{"encoder_arch": "vit", "model": "image-text matching model", "dataset": "patchworks of several textures", "train_examples": 145000, "image_size": 64, "crop_scale_min": 0.8, "horizontal_flip": true, "translate": 0.12, "encoder_norm": "layernorm", "encoder_norm_position": "pre", "encoder_activation": "quick_gelu", "encoder_head_dim": 64, "encoder_fused_qkv": false, "encoder_bias": "qkv", "encoder_qk_norm": true, "encoder_layer_scale_init": 1.0, "encoder_parallel_block": false, "encoder_moe": "soft", "encoder_drop_path": 0.15, "encoder_num_experts": 4, "encoder_moe_every": 1, "encoder_expert_mlp_ratio": 1, "encoder_slots_per_expert": 2, "encoder_shared_expert": false, "encoder_patch_size": [4, 4], "encoder_conv_stem": false, "encoder_layers": 12, "encoder_width": 128, "encoder_positions": "learned", "fusion": "cross_attention", "tokenizer": "word", "vocab_size": 40, "fusion_encoder_width": 128, "fusion_encoder_layers": 12, "fusion_encoder_norm": "layernorm", "fusion_encoder_norm_position": "pre", "fusion_encoder_activation": "squared_relu", "fusion_encoder_mlp_ratio": 4, "fusion_encoder_head_dim": 64, "fusion_encoder_fused_qkv": true, "fusion_encoder_bias": "all", "fusion_encoder_qk_norm": false, "fusion_encoder_parallel_block": false, "fusion_encoder_inner_norm": false, "fusion_encoder_moe": "soft", "fusion_encoder_num_experts": 8, "fusion_encoder_moe_every": 2, "fusion_encoder_expert_mlp_ratio": 0.25, "fusion_encoder_slots_per_expert": 2, "fusion_encoder_shared_expert": false, "fusion_encoder_positions": "sincos", "fusion_encoder_cross_attention_every": 1, "residual_init": "none", "optimizer": "muon", "muon_scale": "match_rms_adamw", "lr": 0.0063, "momentum": 0.9, "nesterov": false, "orthogonalizer": "polar_express", "adamw_lr_other_params": 0.0028, "grad_clip": 3.0, "steps": 4400, "batch_size": 64, "epochs": 1.9, "lr_schedule": "wsd_sqrt", "decay_fraction": 0.2, "final_lr_fraction": 0, "warmup_steps": 80, "weight_decay": 0.0, "adamw_weight_decay_other_params": 0.01}
Rows from block 5 of the image encoder of a small image-text matching model, named by matrix and row number. Rows with one number within an expert belong to one neuron, the router's apart. Each number is 500 + 25 x the weight over its row's rms, rounded and kept within 0 to 999. All counts start at 0. Numbers have three digits each.
Before each expert's rows are labels from the 100 images, of 14976, where the router gives the expert most weight on average: "top examples" is what is common among them. Only what is clearly more common there than usual is listed. The data: patchworks of several textures. In brackets: how many of the 100, against the usual share in percent.
# router: slot weights (encoder.blocks.5.mlp.router.weight, 8x128, trained with AdamW), inputs 0-127
# up: expert up (encoder.blocks.5.mlp.up, 4x128x128), inputs 0-127
# down: expert down (encoder.blocks.5.mlp.down, 4x128x128, transposed), outputs 0-127

# expert 3
top examples: orange (85 vs 45.5); white (83 vs 45.5); purple (83 vs 45.5); patches: five (81 vs 24.9)
router.6:493491533495476520503479441497500469471496518503511561536502499502496510491535474464496506488531492442529499465480515517524536489459481469520508498475516485530532438498502495482475501475515540472504505506510483508509551534495497482489481470530503480527507465488500542514477517524549501504472464496481473486481490433497457525473492479470493513511544519476497547478552514463511485502485
router.7:511491518519492525496450461467521492465473528488518534531482490505480513522536466497488520503545508465518497461492499500534556508464484490547507500483500492531519451493486525470479511485505515455510511522521483517490547514512512501486477478536518487501516462498476543508467544527546534503489466493510474464488481447481469489486505520465484509508553529493487528472525533463539489502466
up.0:481560489471554504537533478517523511506492477518468519493497459505494492477507496447509469501495505495524548523487490490470480548514461482493473476516524514473476497497469447537491502510502460468498475505500497486478487493471483511542512501521490475542501512496502515514417496515509527489516527518499505531506512495526489514545496517457440459499478503543522456520470494528546515498502
down.0:476487528494476486493501545480478464533488540488503485490551510526521502537508476522453435491512497498488480488501502500503502511513493510490491487496565511523504519501502571501498480498498471490521473503508517534491486487486487483485483522523506562488506527492504488534530474520504532558497462477476491490501517438529524473507503502491502524509468548499539544558509497483470539490444
up.1:478504497500531449464481503475497479512553484533486541458533469509483500507484492474488503503492499520481474530498491502507483463515507488498475525496480494497510484497470525508512518496497517487503502479494482482480525500541483499500477466451481501465531520496528492496504492503545548483508524554464511517521435554505545506549495479522451500522461490511552503498441533493511557462478
down.1:527508481486472523512529510536539496474511480471516549542470508452512515500501518472459511516469478496481506479546503457519535506489473520549474552488466506505497506508510519508490501502487486483499458484488500485531464496518548495526506527534513493470465504505469559497507496483517451510489489510514514470520529477534496518501454534480558508511536446497496499494459499501541475545503
up.2:500452497509450527518507504470483490516499473493457516533465474506482521457504480492477521519499505485519498508489527468469513506512456511504524488502455424507491451496470526518540533507545516485520460510491488507473502489550442506483490527517499487505495508505474515508481565549519535489480511496498516520485544470503502527519490482483506536518468479472469521512478489529512562492517
down.2:509502508511537512470518519475507515475480499498536491517470478487513495537512517496458466489523481494525484502501492513499514483489514487426542551519527502492492476485531516504499524499532460493474516482489476457510504455473558513483522470551456472468522482471530473504483477520530485535510509520460498532509517486464490492550496455535530504515518515564525517496459513493530472496478
up.3:492489493480498525529504519492512515546457473541511472519526476466530472480484552484526540482521524558449506518463469481484475499511499517503518464483507510500513522468540542512479509494520477520524494471501484454466488504454485493538510502478491524527474469480509496503462474495531559506482507502486514537501526491528513476517490493465525491471459517511477475524496512525442514475551
down.3:501481520481499483555480523498511483504503514490518507455496509490476546526554496524515560475512507477480497519510496508476485519538514479478541503482509484516496451504516499522485524505468525483532507513517458486484489503481492505505490524534510484504499459517487557476470541467465517516444518462486502508479573493515491482494495448476524522471559489511512497497468442534502472491470
up.4:513477534518449511471524523506503513474543536461480536454509520520452502452504495546465504536534482498511508473520454524527482503496529456493438499496503512470529536495490526508505497535514510512504455520472504466517490489505468529494534544509515503504522448509527467552558481493469499489513486478476470521496543478504502485510467479504457497479506507510499504533516486516482482515498
down.4:477504493523469522474539533524491532521503520486502515502509518495519474505488493481491457484507491517519474530539516503467539507525478531525482513489524541472528490505513445550517479500538517484514514461494507469485490513520499512502465490440540489452452492498519479464446474529468513487522497507524506450507557492483505498519511497500486508522530505534478477467523524514548460442505
up.5:537489484536490489517532443489521470514498468463514494502499512520449520484451492507537484510523483501441541495511508479489497498519525516525485493505515494461509548516493492492553506503497491482517506491483531468517538515464519524482502485509527520487533487530523463532490508544409513475522490448494473480485477480475482492530485508496555457498464481516512517463495505516499524472497
down.5:553496502433487494471531546506461466515480514513521471495519466480553508487498478503498464512467496497508483532469488498501507501552521489517505551481530493537513494526474477540482459506514494475521555537496497518502492489484458476514521523448493476492478478449522530456478502506537491528472494471480542481508541482496505543509500522521496492537503527501490495496475511488526529501461

# expert 0
top examples: patches: two (84 vs 24.9); orange (76 vs 45.5)
router.0:501500533508459494495527505504486506505535514525517508476540530462589512501508519511534453519513496488489479513511490535487469505499456489520478482486484554544477512487482522535549473489491496494521502491509481461482491504483475507473469536475528502504477468514489489510458481471522562524481522505488490520504520485480503503503454487496504465463465471520483493530460527519520496462436
router.1:507530531500510510487468513462490494510496490538540484506544538479519530486506496541514440482516461455520512501496487529481498501466454464521513532439510557548492498485489491502545493511502520488475554465485488521508503487501534440477465489487523489483441505544479511503470490488523527498472501479483511512498518505477537523488472515531473478505510498536473519515484506490541507505470
up.0:500467468524518507501489468508487496525538491527482468495495541521503532521491518507474460523424480487491496493487563534466490485500521497496532497497484467515524490497485517480455528485537531511523466519523464492514464492496495482515462469525505459484516521508483508513512520493517492498473498471534548507531517493495547480528526455519494456500503464477544528505465461533472515457537
down.0:562534508525474532502477450486466491508436523474495511512497517448513487471483519494504500473502532542483491503499503510519498478514474428506491488486521569486490479491522464518525497514534517498479492526491507485508515484513511502528489495504499512487519446507552508460457511524475516503503494508492503482490504502526510528508476532458521487497525452523493532472523522480558475555472
up.1:489498503539513482521526496506504479462534495549490494469554499524480486508507476481502454569536485472563539467456496520497516470487524519498482478513532501561469471473467512547516492514497502492513470475513503506476525449535481524472472454497515500508461493530497470458521487491538495514487503498490513490514509501480494522484465519498474524482484506475451501486474538485508493513540
down.1:530507500511526509527514531461476511516489477483501518502527491487446475454487483448474440528476529547454477494468539508484523507512488516466521497505522509496479504496541449506480515502491561519531496500498563484516442528497498501454510523514521487467500486531499482504553492470499500470490483510516508499484497499500478495514525505518549506526479499562525508516540519475471474507493
up.2:529521516453512504533493516502565481512477486535478535453454520515501486500513494461491537479493490518482507470483531523491486484501485505480492507494505511467545499527511499544487527522498463460509508540501518573460532522471524533465457460487467492484476511508515518514495455528500512527505484501498509483512527458482446558503505514499493496479523538440483495484512504499501515518509
down.2:518480480513503492480495504496546499503481571450528494542506562504559533437483500505495513533517521493515527471493494485467497488516498474517473535522506507462488480497500482454470457496528476554500457509511527461529481483534502521507470516525483519534518520503497506521473476497497474518478506502501535480466514451486520501506531498538548501471528494494472528489470461489490502492518
up.3:469517514494507517485456482491501522550489499492534515526478507567542502462478552507518518455480490515462530480491469496479533499468450466498475497495524490501526469511546489483509444525491475460514525512478515530486537473511495481505517498509504499510491558512527518473547515441510487510506480512499460466482490480513514536522506496507507533546501504522502508517525438492517516497527
down.3:495494500499517519531481452469517506482489541474480465529510502491498490542552476506477519480541478477524497503509570493510529540460507473489505511471517534507475472477488473440506530530539507497496505493505487489502520533462502520478490512476480491476493477488514528478441522478457516493478475490526537500508469484552461463468522522500466534495500512544501507483459509454491522524487
up.4:484494478485551496521516510474509535468468492522475476522517538534486561481485538480495556510497490475537520483439494511499516530503496488486470548509476532498517534506467488486503470484525505486497487498468471553520478521525507517535487473499533485496492544482522502513473481478473517510492500495504484508469500493491479451503513493497549464511524512433502474558488461513484459520530
down.4:518524460520468473509474512510519497499462517470526437496441503485479481544498483501492473502508517542428523482551498494503499480478545509497520507517464479492486504531486489504493512487489516475487541524493539508443503478515489473514498557520458507525547493489509500479513505521487504482506514537469512488518495494522478511493470514497517510502515469420499522515492525483527555501452
up.5:488508515481569469521512492478505551499498475489472502514526504502500513502527499522541528498500487488479496504453485424511521531524502452550505546498492508515497468504478508470467473499558497526491501485528518531449499477482496464528505525506519459509501493505470502469481479448492543475495496514509443525487496526536454521498515459523526498491516444476482511485496501508512504469506
down.5:497524480525500503448550505543527523467525503452442530485504519505498553505509519441507512537508512527480500494513499470505517500474513486478488462469431491521533531475470509511530486529481488511505465538486521496480524491505494476511542497517474514473485529498499489458477502512511477499543529529473541535480473497461476484520510451476476481476482535474491529493495525508520526477506

# expert 1
top examples: patches: two (93 vs 24.9)
router.2:497504547487451477539516479547481497499512530521556523483514481457519510471494519490484492498551482504515502531503507524464524504525511492503477525510515476487512505475510468536561486500521513488528462488477473474439478540521453474452486536498501502506464479501542501518498451482467491472490457463474478504503459527478491510524481493496534486492505475535541521526520493506531518498517
router.3:506536565466444469489512486478498482478489506509518503505537470481521486466468530517471480510540515493489484493466499556477478499521525485518465547467506477473482493459516490526507514463515528444537515520513486487500477528490494505477535509506508508506475430513510508503513468508472486483527466513501494523519489506489481489542485493462508459494556498514513487525536496512573510484504
up.0:471492509525482507503447494541520533502511483532507531525488538485506507477474508472465515533487501476499518506473499459499540494537540512532506494473494500495549466508481504479530479537504554503479492508487533459470530504554479520457534471498460483459504517504505512458473464511515472512501498499455437452479544508507467514510489473491498506512494524449503494511495502525508529535525
down.0:495460478500508512509512529521490459574460500473476496504475544518470476519535465501504500485502483528485467505515490473519522506462520480510518502488535530493490527477581470512459476490531484522490508501481481493506546511486490495540460490480537518536512459509502488547470482529500534499498455504507511474484524514488521530464493491458486531510521456523488519519453466493474506520501
up.1:499504500506491502531489511498499497460484463514513507529534514506486508518458531532509475435497445501494501498454515501480507432510499553487491526538476527513514459491524497532523502481513530502536509520491480463475461520492485458466493476524499538463483493471490488475492470493469515506514506471520503533501494531551508489485553513510497527542490539519551466482461508517525522544497
down.1:466493478539496523509491492528487519468532510487477536478571494544482499491517489452463503502489501509511519532519524495524500515452512512535454496467510523474461481507492515469519505527531486488495485471510498504514529486504519491481499548502526508529519503476510513525500511495514451495511486470504506438501476464460555513504510503519489524548492487482437508492525501514481410484511
up.2:477458518515451461508487494512540506464481501490490518493475474490542495507513530526538497511460485486521519498467488530532533481521511490480521465494537501503533523532489531493477479508507506525585447493506489481483473484466480503515492503503485508467482462494474517515509510499495547508496526513480501486539534460495514486517448456517510505481478496516487511520490577537458486455507
down.2:513516471498468492476514520520483535541522562474490505488500525513526481529501525478508522503505513530485509506572498517508538530511494500518470463515477503494524536476477508513523473474497483481471509491496491465474521504508491471483509537521526524562487492556481506499530452457457451485445530496479514475484529491504511465479496517486486490499505507547459453534492455512479495490481
up.3:505496495458512462495534512521512488484498476498448528486467505517460527509455504508483519536505459506478517525479542484478515483485472433493474506484515476532517512471544483478458500472531506510474499521509531505507524465533521502475518531526532488495489492480530485453546507496484523511532488511456514520507503498540531521468478512435523521511520536445523547496505485484509472521501
down.3:468517483507509499496448486519499469523482518475528527487479489497465507474523500528481473477514511515516497481563486542514536442501516512471521466513529511507511484521464527444502471518478541514486507456501450459504570476516503525508514515533481550517497514533496496501476485489516467488470463532507471483513513482476489485481500531474497482554495491486495486493530529473514547509538
up.4:444514512505505540509479501472518498544524463538484482440485464529474504461528484515480495507523463505515535529467449520489470489472522448505489510524523519532498471522490508511521446516532524508430510491478455518532528490482503551500499509489504518514516476512532535513491498485493476451491485467530530507512511497475486545527479545506522486526484517506496509514496462501515510515482
down.4:496506453486521507528475520477502490487540563469511492505524520501473496502523485527499492466509481508459490490509508508492492497517480473546502463526508541481478497546504514475522506544505491558523483466536513514500515482489486444492498554523504499518438488515496494509480456470472529517502521508468491499520518454532477501500503539505523530467443486504486472526520488488502494495419
up.5:499488530454525513554504462563506510496513517475490507546516519487471458494457495506461566464478462541457482475482516480485462539515532514529504501525513471480533469492516506504517473510465480484486479530496487545507482479493501525489494491490516503453490488534496484478504549489478540521488512519544490479500478483514470526520482489483506527484526510535476514466503458498475532529514
down.5:480448480501498480459492504494513473529488494504486523510527491489539478482499500477473505464522502525498479486457503486568532529508478474498489520525482502480464505484497475535498491458502544514458480481490528494517493498468478460495486515564525487460464488533537533505485479516501529483524487469475497470499516526523509534511464438524520513572530472489527511525473500523475526526497